A small image VAE, trained from scratch: batches of 128.
Rows from block 11 of the encoder, named by matrix and row number. Each number is 128 + 24 x the weight over its row's rms, rounded and kept within 0 to 255. All counts start at 0. Numbers have three digits each. After the name is the row's rms in percent of the matrix's.
# convs1: 3x3 conv (encoder.blocks.11.convs.1.weight, 192x192x3x3), inputs 108-119, a 3x3 kernel for each
convs1.15 100:130074125106055099125096168133108137159138127134137124127121103137111144136080131148102103130113111169148092117110124124061128104135139117120141140130138133135128115136129093168085111172115137064140139094129098094095148169133109112151128094107113115110133112125129133119134158156130112116140118149122140130130135124140138131
convs1.16 111:116089130133111128127103170096117110122130133097160129118162124102140114113153165134135163166213039165143106115133131115152149146127139135141145135125142140135140140111090142107083134092136109124092117098136112127094118124095134134132127131133121134149121120137124125140098124094123154113119113124129139146135141142131132142
convs1.17 112:155169099085121122130127131124131115126095111130130134089172135127100148108078102094139064181146120115137120145126119120117088117138147121113119119115129133140143114125123162163103150154119156095130124113117118160177146121134110116158116094135125122134126104132126112129097102140100119123120137111136132132124135145128136138
convs1.18 106:124107118117041167098167123126117125120163138100078124148133089147173164111076162127101097168065128195062138121127142132139168120144133130127126133121129132133135135130122135118131117154106132146143117130128142144138107137113137128144118154144119120113118119109130134136106108128146104127154143104125134119126125111127140133
convs1.19 106:134078106103117076135218123130132123112124126072098136129083139166147143084116078135123121143145131131153133131118123090145106118136121143135131137131125150155147148162109169147130114072114128112129130196135138154143139114138117139112119151135146127137125126135137139148121131128086130128113149115134128135128124124143141140
convs1.20 110:110137106115136140117123115111183171128120118125133123147151087108184187144156180132100137095092109141155143116106112108193126128130130141140128148122141138131134121142164118152152141108135149147136139115130153162148126106124142155150138136121148137133143139138147134139152122118111177097138150141123131131133117133132126125
convs1.21 115:084115102134161134110147153139111108128116124107105126134099176146128146140079123134147134138096134112182090140101119107145133172142130124130133131126128134137129082139099117127138131155103137075102110153149147101124140136128113106111131133119126125119139128118140145127106120112125130146142110116127140132137127129135140135
convs1.22 108:150122133137095125117189122127118115137092155136151126147156157112152145124064144112095174101086071151215065116106119112103123117123155140141136120131114116104108159169111153184131150194096116147112107070122129073133118115137124115143139148108134129122133160115132130125121115124119100128123145135134132132123140134117125118
convs1.23 108:091107143130170115115090110107141134116148108150151140078182117157110148117135140133118101136137128102133114095084105137173178109101116126113123136122123134133131131096068146087112171098151092087100152149153125081080144115132130157162121128129131132142125126139127142126144143119117098105146100126131129135136129144124132137
convs1.24 099:089092158102115160139122120108129121099128152123135114097108146123098169127139139107110144208117144129136081121094122122162149135142125132131130131121135138131140159106095169110068155085166126109128076156124108144135121100123133127124137109120122131129120128140124111115147097139115118103149097130132119136137136134139134123
convs1.25 107:132141133152132141119126101118124138147120101096110091126135144085091184111178144153140108106115162143143146117120123130103099137117133121124120135127129126131116109162133158135160151118200121138140125107121096101123128114136117117118144123139126124116127121134130127126133114130139133106103122115125125119124119123124121119
convs1.26 099:135120115136165120138143155113126125125143143108136136122129119116129148157092155128123123152150097122119129123179145118167145110098140132139151131136146120121143113131112167159119119161129134161138140148165144084162131121153148113109101153108137136144143144135122115125144087120111127114136126117135118121115114110141127132
convs1.27 102:139137136176151160119140155126120122148165104141135126142132104102191132122127098124130119090149108107115156122098100160155150129113103156135131134125120143132123115142153088140180130146140131125151130106146129108122128110141157160124110120112132098115142113125146130138110144130116154189131163143138122131130113121136128136
convs1.28 087:111134143185159109156078090133136123148073160144154122147096128116146037175113135128156130124068148135155155128134113101168113132111141119132125129124133124130124085141127133110100139132130129144132158185119127105102135169157135110150135154124129141123128159141138137139121107144129105114142176105122125123127124134130123126
convs1.29 092:140109126152108167123122148149113141137082144140120132132123166114073104158137117148153163170103124082194120136129156149114141142135161118135134116134141115127127146177129102155104156143129121117143131126158150126148132115136109091097122108159117138132117133129133138126121127136097127152130141136132151129124147141122130130
convs1.30 105:130148106181076140127122115120118145094098122125140167104119086140144120130163058120119060096179148116083061132136146110123123105107090132138125123127114131140123110095118125127096118112115159168188129134181142156148113133144110116114126123132131137131132140122123119106142125156164159167125103132132130128151141138137135132
convs1.31 098:132128141130115132124120116139138148141109110138110139177185079178143136127120162124196085119128091114164162132101101131135138124153123121132139138147126123128130115119124130085107142182109126095111126154157125120138134150126149141143127146115117137124128129128108114123124145117113133122126128092132141134137119135125124122
convs1.32 111:095139127101111132109110092138132116091157126154141092109137091103084182128109113125123120128147143036115148122152104144124091117115120126143112142133132148139125102101120145086129140072120142150140156109158118139136129135130122112120134125113111122107132129122127115108125117139144129137125113105132136121128125121147136124
convs1.33 089:149151106127136106132146144130141139110091125129112148169098154162143169154112135080113120122151128139128130120105129124139136147128118109124118121138126117128134119123138117181168124166112129086117119084124113086129136131119114183138116129102138136139131154120128134130124112131113099114150120131129133141134143122121136124
convs1.34 070:144135139149043083192134135141120128138132137140106109133144143135141190150130139111101132133169183150117088143124108130132139087131106134130141114117135129129136175157161156171115125174120153138090135152160135127119118119139117076126125122114144135125140141130139151138148129136142125096163114129118131121125104125109110115
convs1.35 081:149134144146167176127116084132094129103110117143130139129111114135128184169090178109153131166062164086124107092113121127109133126155116127123124116114099131125114116104145162140123088151131103090128160172157148155130120137107122117145106135130127134117119157144121133120131111119171063117127098138126126135125125130118121121
convs1.36 072:155066134108106117122073108138088123140161123156159121155108111142133174159120139153172131107126119151093129139134097153112126158153146120107123116122120119114106136144142119081165162143142141135124168087159155099130097137135131162116126144120128107132122113127136130145126116124110161112131174145128126132120121116126109116
convs1.37 114:110130128100132139147095160119127125101035143145140136149225166144023119137105102134074081162166170133129139124123142143169136122144123116123130129124124124120124117204137098135116126101146110105113112137127113143135137115123121104104119116116125145148127121131124128118122124141109134129133115146115121119128128122124120122
convs1.38 110:101128081153178149093147142131072097157113113096129148125125155118131129127076096131092150169159129126183116160166132116138141136123106132128130142139137158128140112162158115126142113131154096081122140115129146120108120118122140107131142125121128120113130108124116127129133112120126097105110121114144125116133136129138131129
convs1.39 112:090131076145108149125159117143159147139121114155150135078223143102164094144152159131143132157130135121121088105126112116105092109111091138131143151123134136131124116155156126150113159172117101146150120126122129139128123106133129102112115117129134112126125121127135136128143162125117112122102125126144125140137121149139134132
convs1.40 106:114163137120099158099150138134152132099113160115097098103139129124195104101158134102134115105179155166158125144147140142170122135134132137137138137119131140146141134073098116150119104114137123136126109129123152158127119123133120153132124131146124136116133109124146147140105129135112179139103166112137137125144134141130142143
convs1.41 104:156193134109044101102134129120154117138088123120138133115113129151113110124166159115154147124044140172080101151129131126185133105125132129129123129139132133148142127125134111102106131150131101068101131129129088083103128110105142167128130127097129137129112147121130137134138158143151116108147123135127133126119117119131119120
convs1.42 086:136154111120189104159170075126175129118143126130127145115105179103141193148135130122153117103111145164157113147133135128119096120101105121135115127127126111128114144127119135091130124113148149130132142108122149109125135124113128140102110136121122129110138119117119131124130132157098090142160148127130138126135147134129133129
convs1.43 105:099141127134126125078107112139127122082115134129125144104177140089150068142153098179106135110203098127140037091090091145115108138156136129125127139133128143149135146103104127116133122153158121130114125111080144167162144143124136123130136126150143135145124116124114117129115159163100154151110120123134128132136127132126129130
convs1.44 104:142084100116128117126109153128112131143152125113091105126123123107157108107076147135058134123152128127117082144128146123159137131138133122122135132135139136133134099113124096153100126114150136126155110153110137115161117128115135134148137146101114123125134118135137132118113149098128129108141150125129117130134118138132137129
convs1.45 106:131090127139130136117124125121125122117127129093092125146120104156065145134151149135155120116134142161145136132123123104120141121127098129139132127131147133141138095152149107156139136154113133123099132119150130159110140111123140137127138143141128131126114121133123139134148113128115149095141112099134129122124126121133124132
convs1.46 106:136125127143166135160198156119148134117169138082100140173118132168197088132135135114162111153162153161159142118110113125110122146168155123136130124134130124128138117114108125114157088041127161163142141152114114156110135128143119116112126112125124139137133141120130132135119105101132110136113168127126134130140146125131141138
convs1.47 104:143145118136014122089085101134142149192088127152176151124070123132181144102091148151131119088154090151079151122152134088157116167128127135141134132137124147154138132172117138182156108186134130136148085171096163125113145148127165183171132122136122136128141155134144136137121116105118119150141146161128138129120134120123124131
convs1.48 073:108187110123108097117166122135144145135071134129130127147101148219110091148200125124195130122123124165131135154157132109099114134121122133135132116112117122125117149116101108153165095110115124145117139118144134094127155131136104156133122122097124132135109131117117126110152109142100116125163153143137142147127138121137131125
convs1.49 108:138140124130152153121153116104126135132082101124138105142087125153132103121167112118107152137177089167162126125115114107139140149163146108123125111120118115120123139139144024205115151120110128070123134169110147152154132131144109115139127121135136133138131137121136142136117150110136119130133083118133127124118132115122134134
convs1.50 073:147131110156144100159163085126119134122089132129140167123136135138141165151142181099139127119197140145126140124141136114102123119136116126137130111123122103125120128148114138215122143145128129102162123109126139114146146152108130123113128145123116116121118129123110125120127125144132126108150126110133132129123117114112133125
convs1.51 098:137112095140133117133116135121133093151141126111124102145090109113086150113140073102138098068074165056229141127124112131119124119103137139144135145150136150122131105102161167110180133091168138137096138154088119152107122117114141124121128105099144129125161118115150123138147175145125145140104133116146140130155132124139122126
convs1.52 104:151255128158255152137255134140164153131173122145144108126137120136069125165144146122161122085086116133129122111100130084105149118067119127138141129143122130133127119168134140162135128136122122075138072056126117056114125056128118145129118072113143131141125135127109100117151113135099140141122140136129127125121154117115132118
convs1.53 109:114079121117113146101104097120124130120102129141126117104074122129164178159149110125112093080123157111092119110110112102147143153150142131125134138124130134140129163134122136151092158171144134079149097090151123110128105121135124114113126120113126127126129107119119117123117111126104119126135125126125119121128106113128129116
convs1.54 102:126141106141074142132087108135152119120101149106094146097063102132129168142103106147113176163143103098117070129147147124130118127134119126127126133131140158161171120181124144127135120163127116147113126102131117089122116110128132173113121126120115124117132138126151145143130118133101123138139128142132121126129110129143140132
convs1.55 104:129115125132132116101114135123116129151146165132112127101120127119208075088148114111148112092116099135125120171121136130145152085086139145145136134140128132139120125123110139143116114097150121115127147154119084087130139139126157128162130122147124132129141154150117115133120104123134095152131170133140136130121127113136139122
convs1.56 105:138099087146105125116120126127115141092172114121085119113118135138164092108158130136153106127167067096092111125135104134147126136148136130130124133139138120137141158136114141162089138124089110112115104160153141123146123117102137087128123112134126120139132118140129143136123097128137130096105109081134134129137136138138136149
convs1.57 106:140119127130174098134140157117132136134143119120126100117157124117123075117099112114133145127075185106064131117102117092146132116159128129126141120116125120125130151134144082144114134178142120133100112107113149115117135127104109094109113099106129129131121126138129137135093099120120098089173139133139128142133133150134140145
convs1.58 114:130155129118133120125159112132170145131111128111119129137096102161136099139141118099171132119058151183050149118093122117166139129173145128141127136126123127119132120177119121113138151163153113147116150173125104136125122128124141149129118149137126112121145124123123120131123134124148088141160118120127129128137126124123113126
convs1.59 106:118109141108143111116126125089094123083101085154138132142112174136155113106156071142147116105146086184054134106103129160100111130147139112120124125123133122125125136139131121116148145158167131103127140107100145148133127109122146107136112142129120119135133128121132124140137131136153113160123117175128126132125133117130118121
convs1.60 102:099147139118076136146170141110137147153125136144193142128167107066149084134109143131084124132112109082136096126103126151140110139163134133146117141130141123141119127070140099056104158147128160162100133111149098117126131107112143118126128127083127135124138140143123134124128150145124087153108139108131130128133112140127135132
convs1.61 105:118111102113153144151118090164126108116165090132111102149118141121155143115142109113059089130137088030108046105090130129143124121106150127123121121120125122126119145115143115123139165122147104073141109108168129105161131129117144104122137147129132137125133134136119120120112089126101088116118117127126128130122128121127131122
convs1.62 077:119057118151096114094044138130118111132115122155110137139126127160123145112171121136061138154104192129125187105126123128141137124093124117141132121130123119120111120118115103146150128123165129197126190051160146154146113135157113112108125119131121134139110101119105111117165146138178131131123167145126135131123125125129124129
convs1.63 073:131091135164130151106107177131088138117110159127141106117078112143134091167112143082051143177160101105147119120146110125103082101109122121129130123124113108124112083111104130106172138137130098145109120187123146146168122156134134172148110139111114131131115122119122136127141147121135117152120099136136148140125128135131139137
convs1.64 107:117099131146181139122123112124092102105083074120120128134086154160112171125095117130033151075178149151178165136112110126106129111118123129125127114117132123132129195153135096103126150108145098084114156128163124128148137134136148170150139139146135122141128127142129137129133158138116108140122114139144130149134137138135137130
convs1.65 104:140125135136123167133125138121109135132134121097123134093132129100142150149101128153114130084097126102171100128133139119137130146146129142128133116112123128130127117126120073147159121154145137129140146103135140108132152133138126125118125142136128126137101107122116113118115095091042115118107145106129134134138122124128121130
convs1.66 093:098110099133106135084093123123086118113107089152104116091081078088143086124068137125116138097105108117091104130131128121111141123095092138144122151161136145154129112080126087109117103100152124085183109045121143151143140156140162145174134178124132140127139160147127144125140106111137121143120093160142144127147145147146155148
convs1.67 088:168116153101090074106145128155128129109125131131108132129106158125122107117145122076081179195130122053099095106105117128130122113104126135123122122114116124120122070130133135099124097117127132162098149119116114101122130131143115167109137135114116128113106122103125139115107072121133121098124109112134150138138138120139151127
convs1.68 107:125104148135073125132124112135096121098122131097094117092069149152105142097109057101113090145163183179085139111104132108137130133142128132135130124133127141144129134177119101155091107116126116114142145182136108124089120113165133110151126130141116133120119107127128115134136135136126108130131146122126129124124123131140143145
convs1.69 102:138128138141132084144162134121115139181101130128117144112096124126135187107104131121123139138105156094100108151149120127109122126149151136133134145133132131116134128099086158180102114148135121121120126066123143089141134142135128162130149144142129130130123100129135123132147135128114067101106129112129142131132124115128127121
convs1.70 080:124146136120139145133204121132120139144166136163142134140137093120090130150185129119118150198101146094121136106129124114071124089108105135136138134126124126123123132120143122156114110071140146160147142128149097129107122104123110118112088080099132132132119102121139132133136145136150152166120143138122128128105114115120130125
convs1.71 114:155166136122096100138155106113083109140127087080083110117137105085140124103123142116144105159096095048135112139137136099097127116130127127128128132131138140127137112111137090108168145172147098105114121120133136130124122128133125109120125115122129128132133126141137141139094105125129111087107132110134126143130135142128128137
convs1.72 105:159129130130110089128091115122094116124115105132132104129113129092194134106170161143082146151090161097229150139159143126143134136118118137149134132135138128130139124114148135195164140093125128149129132188140130112114122139114148138125127148146132148133130117127121127134107112140129120142084093117134146135127100127124131138
convs1.73 075:134122125134197120121144122134128132135144143160153134142121085190139142165187112141157132086161144141079184140116100157111095151154132148132136122140127122117113129147137125193098146148153143154096129131108156184126125115123115139111101102119129123128121111130119110112133128113120141130145085144129115125122124126140135121
convs1.74 109:144133128141071132119140162175117148138081112134118131140136080140192119126145109127145137146086124144124149112125126111097133116160122130132138125124132127130128118155153135145144107169115120115128128100116112137088138132133123137135117125115130131144126127139120123121122127153141124160140142153134126129117116124121120122
convs1.75 080:115079129098086117126140122115117133142117128112112139135081135177104125119189169121134147154177108183097200095125128118081091150133119125137141123116129126125127152144142103110170111117103157148116154094153153148127131104118111081107125115084112128121108141129131112126105081140136111158132110140135136138133136128138134127
convs1.76 104:158122121171122116113142131108138083096133086085125117113122108145099155174143104161167146136110149177071115128076097124110120127138119129117109134137125139134135130127128139119096170144155110096124151175138133133143114125119120111147134159127146137129139132121150138144121148117134158124175144138120134124145126128123114134
convs1.77 080:130152127143099112148165136121143146115127141159134121146122124167112159140185123132136137121145171137158148128143106111069130130113103138149144108129123121126126113131135144149119118114124138113146147109143149128106107136132136133137122122141133141132110104124115118125113118112153134154142129150139145138124139123113127127
convs1.78 112:133129152129089091137136100112072096139119125138153119131124108152198143097103072112106116143084167192134173113143100109147102140134139126118127125118122144148148128126090089127098113095076093150093097155109126128129127132117119112138109103123130110122122082123134142152114116130142075116122188107123112117115106123134142134
convs1.79 080:133137097118110103157168106102126130118110143126095160131118120118173173141156143145123167153092090135102150135120134128121134149124127123138139135141134128139142119107135174112115148142100129098150137153102195097138160165150120102149122142144124124113139126132126127114132110113082103119157128139128127126135136140120116131
convs1.80 106:131143158106077111130125130121125120123094108138173138122115141142106150120115082171103080136152090086132123120128141111076076120156147115130125119121122141137132135093110112174105104152173141143132111142116129132115129108093117184148141140108134151139145157137136142149148115098129150104115126154137151138142124128134122131
convs1.81 092:137108153034061131110113142153143118095143102182153131118090125169112101098172092105096087163108116210117174150168124102102128140150117124136134119132130119134130145126096067108128084120144169145140104107147125147141118110109126081113143130122133132143124116126127123122126113152124167125152138158135124126133148139138134121
convs1.82 075:097118141118168137080156108137139138103154098118111142061120107180061115128168126103136201093184107179175120172159102106104088117133129131128121115128118107120102135143125124137166120129148204086142103100142120151158129106137128142116128123140128121117128111128121119115164104158097146153180164135123120118130146128130134136
convs1.83 102:144093100118071128147107141127096147138076155139144159125159097114006100124081133113120118115160102082073141129140135130122158133129108121125121144135139140143131110097132131196140083132120126141136118083135148124112117137117137193152121122120121113117148145136139137132134151138101133143128095149128133127142125134139120130
convs1.84 113:141147136154083119161153158155113164128134101121147131105122087088117184114119140120140142105202115075048080121135124138136121090101130127122128143129132143135134128175119120123121137111133071150131117109114078103153106119105124123103147091118118118122148150147146148137075123119094124123115169133134138128147141146148151142
convs1.85 113:106139123131151124153140129110118121136160120097138132156149111131084120165112107158159153098118068148166105108130106132099151150119128124132142125125130137129138133105128141188129133122121138092112150107099101120144085097119111120121113124133137139137127135132148130143100106086120100156135147122130132140116122130129124143
convs1.86 085:125157114127114111160163107137096154103122124158131134140150127156141136158150131109183137138138120135139142112148125123139118109137134118133121106132109126130117109157145130164136172124106136120125139130121146120159134143120136100143132148127122125123108127108133120116121089129150102148163135137124138117131153125127133128
convs1.87 112:129146130114094124122121121131108126148117129136097131139154098152153126097072106073123097182109204136103108126117131128156141138121124133146131133125123131139133108069126101121133089119140119086133147154125132099115138130134135145125135150110143151128121110119118132119114127137096120149111089089136149132119107116122141132
convs1.88 100:148109140115134127098137113148125119085220112136184105125154128154045157121124121167119122118135150185117100150144127149165144105098126125128130145154131133133128103146115151128130165114121143143144129146144131133121124129115124115117107116096121136130121098122122125137117156138145114123148121127139132147132112135128116127
convs1.89 110:105106118120167147124133138126135112122143123104093095162139139178193092085137175113130166132181085167113116123140151112086147125111132143141155132122141125130140130143130143117113116132109132141130125123136115134124121127115123110136121151132131128144111100127116115127114138114120097124170126124134125149126109132131134139
convs1.90 104:136098117154082127151109135136138142122116161112130141130136098157177059122119105121107094162132108149146097134125143142156135125118162118117143129126129130142151134164170130134116130068124143154127124114110128134137149125141116177162107116138132116140117137143136147153144122112141108103124125084128125141128136131132145147
convs1.91 098:117112137162122133136142148140099112144155102156099123121107123144203149121090109117133088141155079122135192102124115119126127134142125126123119119123116132128133132129114136137144106134097123103170112064159150129117137147119118146143111108119121122116136136128139137136138130157143113117105126135122120125126141139121126133
convs1.92 095:135152131134117155118071117090133153127107118129120125122118141140145202080121130114081129152103175169130178127138122130099120126139128122140119141137131122128114124116121117122169117137136131108128151094121140161119120145121110099102114151131124103128133119113124131124125101111153072097123098145143130106137129138132134122
convs1.93 117:106083103146249146145212109117145128136142101116138136113124127119119094141150137125110138116176123046161089130115147129087145161112141111104120120113120120124121103125147112108141134100134108106125150058134113105144099095113120105126116118140132115129127130124121129127133150123121102146125098131129114129124125125127124126
convs1.94 120:135123137118128098104126160129121114137124135126109114156078159142050129092115125108074130111120185158104228118117103161171104111155120124120119122122120133124122086159134110137152115094109132128112136100131127121105130113097115097121100098117138118131133109131137124136124125125107135080119095110138135119132136123141140133
convs1.95 099:112132144107110157151158138137134154097103112146152135097132185138128118140092107134100110080091139139108117131105120113132092139123153105119103128132130122130113190110142154127130142171167134164125157167157160139157126142130132100117117117128127118137151140151131128133110140127126126102159097109119122134140127154133141124
convs1.96 108:150119151116080094116151114139117126137146083106152127134139137143136078146138112105112069152167101116072109142135129140144132147140128125118137129116133129137142098137160100095122146146146125132101101117135106113117117120140157162123126130129136131145134150128114130115134094131114101094121145114128119133125097126123132131
convs1.97 104:122127140123121150145164162108099110118132121135139124154143172116100161094120125137116172135120094143180064112102123129190121156144130119126124110125128118135118160178141118163111098175135102108129111144125133125077120120128125148123117123109116137116107103110123126126110139121143093139131146124133123120117118129135134130
convs1.98 107:161157139099215122142169154141151107116149129145121115137113131121176117108150158123102154177146115116101139135124129151124107142106125150144130136143133129123120118133106117154140125124098132108130154147124152117108130131140117088109125091124135141130119115123111100118142143118087113093104126127138131133129129114120116118
convs1.99 101:116112149164119136165116120123138120138121153138160135136174131086122162102130123118149134132123175112118089093119136119116123120120156124112131115108123131123143157142105105175126119169111092146124136130116143146163084091108076102104133117109128125125129117125153131139106139150123139139106141075135134137127124130132132136
convs1.100 112:139107122128066104149201127104126134099146117077132145100113136113188159124148169132134109170068151067145089122109134151150115142127148132128114148136130142125120148061134075075088129166150137122149189206137146072110102108123123110133123131111134124123127115128138136130139112115129188139104138119134130128131127135129132122
convs1.101 112:133106125129014140135000142152125127111110142121133121134107139105091107143151131127147139119113147125149124126119137165142122116129141130122128121123140135134141130091148132177132169149128156171146143087116126179127119133127164132127116122134129122132127133123138139127140116137153168120123115109127140128137127134122124136
convs1.102 094:137158150128111131144087131117173126127137104105108113125148136122186054091099140129155114131149024094121139128133159128118114107115125127107124123123134125110130143092155129139137133090128123162143111129112126162131164139149104114121133141118138127128119123124112122137124134122133087121100149159133130135143144141134126139
convs1.103 077:158102162098171124163107111151122123147101129116085127113156136137132158128176102090162174110224153138148196132136115140179123111158111140160142119136131120139130088137128130137141158140112144145133139127163128156130110152119139111130118129120134149142140152135140152156133101123138050120147141151137136135131133132121128126
convs1.104 116:138076117120132194176107187121111134124128148129131120149169123087147108108116145128131087107205078037228104128109130102139129137132121124107116121111125116112113164118152106142109142097103116132124097121133114147113129123121117122099108105130131106124125127118115127127139130118140140137119091109135128123136112122132137120
convs1.105 100:060141092080123155145084125091069130103143144138088133108102126087183129102076121106141159122131119092139091122139139108092104127117108133133125133125123135143132088110130153147101119129114103099142123093108107097140133142111154179096147127108128129126129141126123119124158095123147117096117123113122129116126115131134136136
convs1.106 106:101120176126076120131154133117105121142122129109135111145146140082121139105128132087109130155114119194026132124141140103134122127112113130123123131111105133123113108144105120126111095182134127134144100130108116135088138132146158118156127111108126125132134117122134115132116099122103100140135161135130122121146126129144137132
convs1.107 073:139102165120121100148117125099119145115148116156150103131132151097101127122157149121139133124172156106149105140138138118090127145109145129125136150141150133120134119107135148131165142151138104129130107106140087146118119137125116150142116081129131127136126114159122100124150144136146108123128113133125129124133123131131135132
convs1.108 075:142127118106112100142103123127147158135115132172099138146139115097158118117150136150180086096089130150090160145149148121099146096165116141157153147154143137153135115081153115128160108117123136111162093071160117106110159171136165112139138132118140162137139171136131141128141158148177060161166084151133141127120123122125136118
convs1.109 103:171155167115103115127088156147115089107128121131101130129104131118100173085118141089135121094159129080150115140116115120133111132111125125112125116111115127111131103112129114121121097104133131131146106106122136126127110098102111092086119115108139127122125136113141129124135144159149142112129133127137120125126127113136124130
convs1.110 104:125102117137090119124041126136067139160134136097092132128174106172148137148124121122115081142096099153049172125136152139111130154122129125118133119124112140129125126134126106162171107064134128239148105166116156195130121148132129070139131105139129128128117109115121128137111118119113112153113092094132137134129113119129119118
convs1.111 070:148123154139094137130018155163138160096107091166141140136103127128105178129129127157136102104099155125145142139162119134127121117132123115120124125127117121116114115177113116145139101110109151182117123142130145161136132139109092110098120099118132145133118125115113120110145092117153126100122129131128135134140114135119126132
convs1.112 116:120135114126111146128096149128131107112129143135135120125106110075119102139092140132122075143145054125065092111127124131111112150148140122130140122133144134137137133114122141118118155118100090132114129108133125134143108100129135117130131144144122134129116128129127128132087122097150144108115091118119132140126129140133137144
convs1.113 112:131153148124255167157086138136155153139132114113100151164105125156148121162174117130118113122124116160081134133096117108082103152127141121122130122133140121124136129089155119054116107075102143115132109199099117120099104132127102118129134100145101102119113113128136139147140182151145168120117076086112116136128137154132129134
convs1.114 071:122154132099159149138170168111098133104106130121164139121109092165136102132159157149103150115105110092187133151145130131071096116154133126126126102118108121132122116123095133135092085146115115149128129128127154131164111105130101153123091094118127132124120093114095119119134114130147157147114125138129117128124127134132127127
convs1.115 113:091160144088141143106112135122115156141140120130135121076133117125142116162090106107135064089161139085066126141117119131094117119104123127117121131116122145145139189099146143055152104098148156128122153121116149150125152140109133146105112145148140136128141149124147140143106132104126193142173111109121118118118118115129134145
convs1.116 109:116124149137116110139101122153101117118096100137124113124166166114142134134037153153149138126127088096116126121133149107111132111129136130113134137119124127122127147092104149080129170081159128133133101102113113152148133122129157138143117101107123129129137135127121124125097132095114142115129107132124109124123134116110108109
convs1.117 111:151132171143137147156124115147073130138106103155102118128097175117191125127161137091137121128186073049196071119141133132147113148137138126123128129115126129114107103166081123132077132177116121159162119106110108154149119124141123153136120119110133125126130120134134122117112160095147138133096188126131116125124106122126121120
convs1.118 111:115143092136136119106131114095068121087131133146130152120162164072182125098127130089144123099104142107141128123127141125156120132131114132129128123119124128130118167119157151102097116107157155125134121139105142141142121118112121109128119111108119122128130115135124122116131136112142128100130115102123127130126133124131130118
convs1.119 104:119108152130125099100179143090101134113159152143165121123134119093187123119072151123084141178119130178036146135115137146155159105120140133131139135135140129134135121065142149077122109112130120081133113104133132043153121143118126112137131145132136142139132124140126132130174155111105100079132116122120118123120135130116122120
convs1.120 092:169074143125111122114061096086145134148129152116092133133107160154076124095135084166100080104130121159164127156117127136149099125109132118126132134143132123126132168097107125159112117102083164136156135199075075127133120147138103102123125089121126123136113119129129127126125099088113100168139180135126138139113137141126133129
convs1.121 105:118105095134096121114114139119104151135131149131130128131136172092198169163123169111126075109115109106074125127171141130107115144128121122126133124130139121131110170146107128112133108170110136183141143092123104133138127114139147132091124119101128125138120120112121130114121134113156159152104168156129137127135120127127133126
convs1.122 080:149110175110125123166103164126097123095079084145130123168111101169089136153183135108131185133178128141122130145110135141156145110142115127130115107126113120121121150154138107121104130150114147131141150115131149145111116148142118098122124139125121141131122149118121128120109125132134135143132083171130144131129137124137136133
convs1.123 097:127134116115109115144151134134175119141132107125115116150146142165187142119171122104174141100079122112211179104113132137128148143127116133125133123121126134118130162218121100089108137100099115161146120125096118131082136089126094111130141122137124124127123111128128124136105137131099108109118126156128126132127117127116109126
convs1.124 109:154085130150076127143127092133128147152115110121136097085137108159112095140103138151119146127117130118163140161136122140127109138124118114107116129123136121128133089093131099146118147190174157166093138112103119112128120128081148106120129132144130124118128117130113126118114123124129138078130113131138120122131113136124116130
convs1.125 108:152144149099150112154097132146159138142122149191152163158090126143141118116141127108151153130157102038096047118127138130105125117110123124124125130132138129126133128145127129121138135120143099136128155161115157163140114137132124114107110117119127125124122130130120128131149109142082100132110119131133126127135129121134122139
convs1.126 113:113152134065126141079137115138146094091150165097165117112192092126137191142143094141158099123111144110110147110124133134141150113113090138123125138124125118122117128112116146137155090114101091109122117139174135137124120093119118082079114112114129143124140119129133128134142115160128135116135137112139120124133112124118126124
convs1.127 106:138120174126093116119132171136116140115106137146141143122113110145137140115116088134143121159129139142067012129121126128166123131125138126118137139120144133137134107118103096167068110066108125090099128144125166137124137130145119115105122118122133139135129140146125136135137154142120143101125101107133130136127117134135132137
convs1.128 105:109077136105081118118108138108148132113128115142143123119091086160167144172108144135120134125122137083243047106136139113137136120133152135152137129133133116136132132105130136100161163083119130115114113110138135125148110083113140138124099122119130140132122115120098117114122109140128122114124139109130128118121118127120129129
convs1.129 073:141117126143137136105131108116128124141149129107107123165105151150124155137172135120143110117173110175127139129131145125107152126128126129122120122128122120119119138086102129128157160149130110135168146088129126123098119160107117137122094138118123138119112114121117113134126156148165136136148123146131152122120139125126136135
convs1.130 106:117115151117100152116105117156105125162141135138130101116150136090117132127133124129149167077148116095166064133135130103187136125135119127127115136137129135133134109174134136056107134132119118135110136193129133191109135152107095165129126140152127126118138142118127120130112133104137093115146107106127133118130130125121116133
convs1.131 072:095132183154117126161092168140118137106167136104128117181108140148122186154136155115154159158065161121170163098105107083127128115120112112108111105115103120131114087119136146143111112177090161100127120159127126132128118159112120211117115108103116130112118120121138133128083104140175125145123134137120134125114118111126105121
convs1.132 110:134142140144129153138155120128110136143129123132098132130121150147166130113170113146135095100083124143118161141120098147090133149149139123127121121121118124108117129180085131161101138115123138143120133123125122118140127119124116116117133128145128120122134138133133132123115121126116096134139132117135127126132136127125132117
convs1.133 124:110128110162125121125125094132126135132130136099066125154095139122150138121163106130138137125111089131150114124119116125153154100115120116119121127121130112126128139109117110075099156141137127127122120189150103116136120118109118124112128117095120119123122116124122125124126150135116083135131124128113113126132116122114132116
convs1.134 128:135197134150170157154250159133131125127102131126141138130166110132163157141110113120157134143115139123178128125111129106014100117129129126107127131118129140131137117090135107137118137192121105000106103000094122008133113093131119042118127130135126114133127126117136145128121129114105097137125142110132114123123112117130113126
convs1.135 108:134130145142151127143124127112091094128135098143135094120104169150129138142103145160107131089185165098038110122112122112155147120128120135136124141129124144131124143126119134153100107134197124112137136160119120147147087119106130112125145135120131114113142124135136127116112137146099142144118116132129121123132122119139120117
convs1.136 075:150144112143146121130179105160162127109112081122105116120117099136088200170134119113142104126135149117148183122102127124114097141112125136133121129117100113107108102128106113147131129167119134119143140120101117118156137095120116182117128172140141133136119125138117138123146046150142107128140183154126135131124114121121130120
convs1.137 101:096130108150128122112137099150172144130112134124099158097173133142106153137133088153132066103168085164157211141078118133128126118127119137130143127115129128135133122178150079149135083136107129085114162104138121125138126113140133152125120128124130122131117106103135140127133121135130132128138114102129130130122129121123131124